A small image flow-matching model, trained from scratch: 32-pixel images.
Rows from block 3 of a small image flow-matching model, named by matrix and row number. Rows with one number belong to one neuron. Each number is 500 + 50 x the weight over its row's rms, rounded and kept within 0 to 999. All counts start at 0. Numbers have three digits each.
Before each neuron's rows are labels from the 100 images, of 14976 (inputs lightly noised), where the neuron reaches its highest value: "colour at peak" is the nearest of a few named colours to the mean colour under the peak. Only what is clearly more common there than usual is listed. The data: scattered letters and digits in many colours.
# fc1: MLP up (model.blocks.3.mlp.fc1.weight, 512x128), inputs 0-63
# fc2: MLP down (model.blocks.3.mlp.fc2.weight, 128x512, transposed), outputs 0-63

colour at peak: brown; green
fc1.10:535489514463541375550444486515479494486529481498433529564471495589533489583516457537496465644431551399509480547464451518556483537585506532442576484463420452481527603441485517564421492498487436
fc2.10:461532568500490617516461566502457419496498476577488455487532434463565522473479482517488431410504469508548500464517485466458517446482446458573438512450610411506568471523566513535556462423480500

colour at peak: red
fc1.461:507501514525523549597490477461587536481515612471460547522528551507520459514522491586408479571532543511503586543430486551508568447562535545532487515499543417489631523445526517467446485413461438
fc2.461:466497417478457541392503508500493507513485426540419446494526493482423493459475532445563503522502443523496418455518525414512447539409505452460462390506504576524429497468509446539500497628518486

colour at peak: green
fc1.154:514547493501524495556523493453463513456461502509489447521430535439522353462503442503523578419458427473488569546475448505518521333455516534530519492476469454448504499477510489451568576457466480
fc2.154:438441497484598468500447459436443466552549492525473421562546594536650485614498495494522505446528552508515559496460491584479546486503476495537519387525492427497543487522497434486492459541515538

colour at peak: brown
fc1.132:449487570647541530422522543487415570456454553527512411536414517398549564546510496498511553498468514480483553550518568558581565370547518514534540434517587539570515524493455511500500554497479444
fc2.132:443588492473603538424469509422565410471584473488506379524503463445509539484420552462480541527518467548472569565495478596519562359396474447554448537527576559475432558503529521433518522566514484

colour at peak: white
fc1.503:464495491470461490513506639453545501581580436538506506480568496573423452529542459503486549523488573432480471474455510527508577609445438422555478453561540545538495418543557462441548569487509498
fc2.503:554459386488516527549538389498487446525393535475509559491459485405529527457454522462509506535547420472560502480512501475498471470596613562462497552484439475435542500494531442457488456505523502

colour at peak: pink
fc1.89:397563472477488476493520534574528492557488532536438404476466590435503477425479508473464442393497574521441563431533466565502505555454453514475486480508503470449404480519582528486445562500499532
fc2.89:531449440500497527573504462549460500545491461512486562490479540566513523522523488455466484537474458545457419535442422402514512438550480459484498441539509530543545430528398556445555480559497576

colour at peak: grey
fc1.91:502448439516456496456441457457473493514460497498426527480550435545524468452517402453557425507425499459618483478470516605509590394431482440516489491450497458476443526569431421567534618507548359
fc2.91:425621596513523517475593512524404444531540443521521478545493518483554466464509509545523544470489544469465544599479468561407498471533417467506489452487537479507546508525488566418496414465545494

colour at peak: red
fc1.508:533566427460461555476464521440697467487423530459417546497508460494438588487474510454501467452520527566316461544533516516472623548431422492580515519481536560520488551485499449477556441569560421
fc2.508:459452530496510500549604463462454407492464494515495461559602494493589539594435483574533532560467429486466504535485530516433571500519580497557545579478573451505506503511509517453450449516509529

colour at peak: grey
fc1.128:483478497518519561563470490590470481454583570494512556517552600400436442381538431486497440547457463488454545516457455502527504470532490490563558534497542521548529493521511562519586506551574464
fc2.128:509626457550527507528591580427524426490511484474520529535455452509573614508558426505508506463523517468484483461534511624425459491566494481467551524481400511501501527527527554493385590467461502

colour at peak: grey
fc1.449:493590453523531488491548524510476399433503539534364473472511455441513469604517516478549489524526508499571552468528486456541530588460419468465546498551520441508498512543500578571418498480510626
fc2.449:529414436502455435492475538526458440574458505525541437472449544420489405425542436422508655429497519517480438556492529534451501464531555522578497456513544494494492482549470404423541491493496491

colour at peak: brown
fc1.144:398496537467473494484587477398554538498557536535492467501512541495488528425498560511387538526457498467511459466417493499477482476453465479415531603447533393504500531451497478645513479444539492
fc2.144:551466477524502494512412529543445508468464456470483478487488479518536473567504491436587439474443473477412492513542471527412492512573548507630530387487448608504421458460462488428467503564466435

colour at peak: black
fc1.334:391534485471419491362438491490460561607563567443449569549434493477568457519518560482541598482389507529461537407494518513425522601512496519475534580490467474543529475474478444560462564549531484
fc2.334:531433542480569503634517535573457447404479459459441437429573502501427528467498469466431432553543464441570464569465480399587463395485517477514517416484495484452534457530536502434524454404512435

colour at peak: brown
fc1.249:480504510505515516418515461602453486418643530493445470576529493560428420560451599591551579480468511509522489452481450552553452459496539472438522471525464437507449488469574458417476386512506533
fc2.249:578505560446509512478505499458509578559366455489527513500527516497606524500524462492454409507439530450506522591534582478469537421583492515499584515478493614540507512574500545574533569512547475

colour at peak: green; brown
fc1.84:499484475537493403493491457504511530529452432574497482472472510445508475412498585555567504555503557517485575468467342482556477589490547433510508480464394533474481507494628476498494476446469475
fc2.84:472465582501589527493521534516507482453560552470506487556548440503494515622561489522438537514453501545541563478523607514518480400494482467474570514544561466483543534433451492486484491471437486

colour at peak: white
fc1.487:489528542513577544459553541461458447471411473453499573570550508554557526553596622445546524516431517510508400455499503508441564475501566557507560505498383467480502458521532435638518568484478560
fc2.487:498439574507493472524466503459485546535620515497509482470464478475467487441438453532518470446621431523488597516467561530611455621528403470548442518482545618492560461458503467378467424509500492

colour at peak: green
fc1.279:369520482519561414446537512458454499536547410493469542468527503439561447471577437459581594471499470513529520528519487452516523456505554500464502436530506483472484464529546525511496518469514470
fc2.279:621423514461494572550469433520435649468426563515529530507607508519591546598532447536497566534513519512435478529534486482438532540474506482504444542476409507472444471492445474410533527566485473

colour at peak: grey; pink
fc1.471:581524494420530544518489537533553509385464504517496541541529474545504524475496595533449516551488506543550517517504515497536426439468426413548502558527526565603468551638476523522610496458542413
fc2.471:388502512524544500652451472469436586611509469465526583479484561457514518512534558416502426475510481506519500477524516498440480513456563462415467472524493462492459509434504422508521519613556447

colour at peak: green
fc1.223:497554531488521527560496578517487450546583410526472507367559505392563550431462498487591558574472502521469496530522434503506440462507469394472494536489516499532653518487504573532547421533541447
fc2.223:456519562473518474440531399534542501541368605474499491586453543540520499519448489502412517526563569484498457444505512535460515580534520643561578502568517522496328451582513492499493602522512444

colour at peak: pink; grey
fc1.108:563560500492478552445515481624440505584463552511462403456475494521387534503457526449548534450515507514452525522524463472485376421509442503414493463520464515420506545470579452441416446448547457
fc2.108:453401592470515470551460470463516548466464439530473579555570508456588472493441499522420391575470513471513443519528535517482551502458486402545474532507515472485488528508455519500531546642455475

colour at peak: brown
fc1.299:563584495539614565584462500489511482475560588573482419419478481525503419584498536513586605501459586519522536473508532468445445453493518526503501545469488424523408490466468469591514490489503443
fc2.299:490410532496445426422568471518445487525465490510496467519494554436477597462476491517466380536557452541527513538487490467571563555492440484482558491468475526525504542453521537434507532498460477

colour at peak: brown
fc1.194:393443484523527412534497380553503535510509466496504539537565430576562400523499473540492477522566491425532466452474477478547570485483570478510533501501554472447494439568541509547553497509436567
fc2.194:536510410557498549595512499533493434547478482409578417480471560480405519546499559542575528490518596514530569485475552427442505478463511644517559505488444497414555551541488511561476469537501460

colour at peak: grey
fc1.297:525547494513503571493325486574513455469496504502517508527548515601533587518509514519431541498545504479493479505501529583584441483395496493570477610525430518497560537497520567526521411439466473
fc2.297:529407545477545539502528559540484617466490529453493559553507508497480504501605599541535497556460545480422460477468448416477570446452502550522542443468562332579540503487469465461480563559560419

colour at peak: white
fc1.457:411521534544545572496566521530495496516493390477464448518483471553459451464487572544625586538545574569538430559510480476458603526480548446537507470451555476466449516500509466435510469465509479
fc2.457:429507609501527466543559508410439443634564558488459537487549485407487452529571464509564514455500391496485560454491500406467518526536535553395412497512593510468537463504457468538450512481491492

colour at peak: black
fc1.405:510436503500503640510509486602580505441507439449524455631459511499426451506504597478489486501528544402440463512410466519478474491471502492563515536451434443571437474362503575412574453513501490
fc2.405:516543535524495463529478459574536508484473440534485483537493492451494575539511485541525560435545496485481488511535496582597445501508607487608561511495574616516536500490514506540458581486486453

colour at peak: blue
fc1.49:588527543386482530486423611523504418476430487444491550580437535487572545528481392494454487459493520517523454517559503429492559532529455402514469389529491498452465433473439495467546475507496426
fc2.49:435561491540459452501540407464472509539591567442455457470556454528480460527609555523572508549461531482508513512455523567566518511426525570457513552515520483441449506591584499410442533402551423

colour at peak: green
fc1.423:538438486521561443429525481458435513449515532493505438533510442552502469608548546450401532506544517419489522477471475474559455493488498448510458509551547504500507524484440483537502510543431443
fc2.423:520469431504396501544482592606492501501415556543529574493459592515533510429568519570522481520536503539510544474471524529514523436592551535443493532510416478523513535511516401543485463515494446

colour at peak: brown; grey
fc1.400:478532507596439508478486445495412460534441504529507513420574456460481491509469429551465518554551518420517526514547566469529451587503452468437496443583505554528459461568517492569521552564576513
fc2.400:474586426510496508543528460474389451596481587474428471509445465444471502476553486499482595506475535453488550469497418576489595519517605497441494460441465544489535447507386470513474460495483504

colour at peak: red; brown
fc1.126:520541494523477590508448595528459515498552593548513501473546482506489521477569436529409431493470546508514600536517468496525546573473542498438526438466474541502651509538486401519530442519545437
fc2.126:448425443540480477492532543545396501592492451428508475566489515509484489536451497418543510501475295527468456445517543427488505484528486535587557569460570390469411554542505529498497483470454434

colour at peak: green
fc1.218:490488521543478452496479530507507534449448578480530569394543496463479518499473469521512545467459444554465529505470439438434433471500534571417479463521476525528511526523493592524440500463527455
fc2.218:468441441527375471458530489453496464586422471470481562548556427489471458480407549542485529472395524540470447499539456531452578526388439410490575590499443481456501504480505532451464458555491532

colour at peak: green
fc1.314:503489547483386581499438481501446549452488469420606449562544524543527483600467452603502589600433510567521591522542581587451573529491462479593480477496495454446598469554499538510389426436418438
fc2.314:492536454476514446565538521476403489518497555533515535476552477551423539418622564431514499462533426447533465497536519429565491477505558481391517456448479483466422484537472475455585529560460464

colour at peak: blue
fc1.18:524516488446470476537534530526539513411531425558484575525533499409458457531534387523490505450524541438510513463566533432439483438556476425465515476517442501455639539542482533525556530439468434
fc2.18:458491454516457517573489513505485521648493530449516487440478561585496420460489439593515582480454473545488461489520465449496470481518486494516532396454491614482474523453496445461496430425542490

colour at peak: grey
fc1.184:481521473497478537460504558530502512586508496501509512466506429490517528493466442361528487527406482513420391470411442558428515409548405571473425503525546420497521513473500545464404410536553432
fc2.184:455463482462504475528470523573449464446477523461473461526518472503495441515484571611449493484611503442509585483510500462453433607495520472609586471472412524499519506457425398548562488534506488

colour at peak: black
fc1.148:536547481458565411510434601502525487500453441541538541535386465552514480442511544495435430484495496440467389415485502535466470397502486531511502438561531492541471516502481514468481516536509478
fc2.148:509393591503455579455513404509502492448510527514509429465598521464484535572456475535538566503467529558501588591487521432579580582490544531506522518474427558570494509467544575502494473420446480

colour at peak: red
fc1.259:490469508487454462495562435463585506410433558520548512556463543518413544456527482487457530492552461543440472485486497567438586484497492470567549445549560541518450534497513383330497506540410450
fc2.259:453507453440494550431501484596425507505492477576463419502488442516483540467538517517574622481448465549447516573562473545475509461485501377570437481424528469507466545521567522681518472464537504

colour at peak: blue
fc1.392:478535499452547469520521446543474518406531492569445471483495478528550510472473523515527501433554532549488381484527469556433524452494559550531487427444453610475433505394371564527568505495554515
fc2.392:485503459530468562531486515561513501546591517480487477522522397557426548555583536445514446521491466524494548481427533433593443510498457365368542542480582437433481528486547409408434585572507488

colour at peak: white
fc1.317:552551498488426636430542417440563526456464411513544528652528497604512490499483582514480625468517525577493395472523558499532515516459473567482445459495478580468496510511559487526523384362476432
fc2.317:491443485563637437521537593509435509630538470510444581456478413433500516447527457487547384444513497468525589514561394548569470522557564509599542559503544475498469549505453506498494505650509547

colour at peak: grey; brown
fc1.280:412344524583492487549552431560427539534547506531498471460552507493544490472525445493480428553479475442423491500403480487498506449527556487506481564532509407507468452553515512515494471611562508
fc2.280:485557557475618360516503519528447473524518477522472527503502479466523512514558514513546521450501421545445471560506480559449429503473576498470489571467518512578527448431484535523478464405439509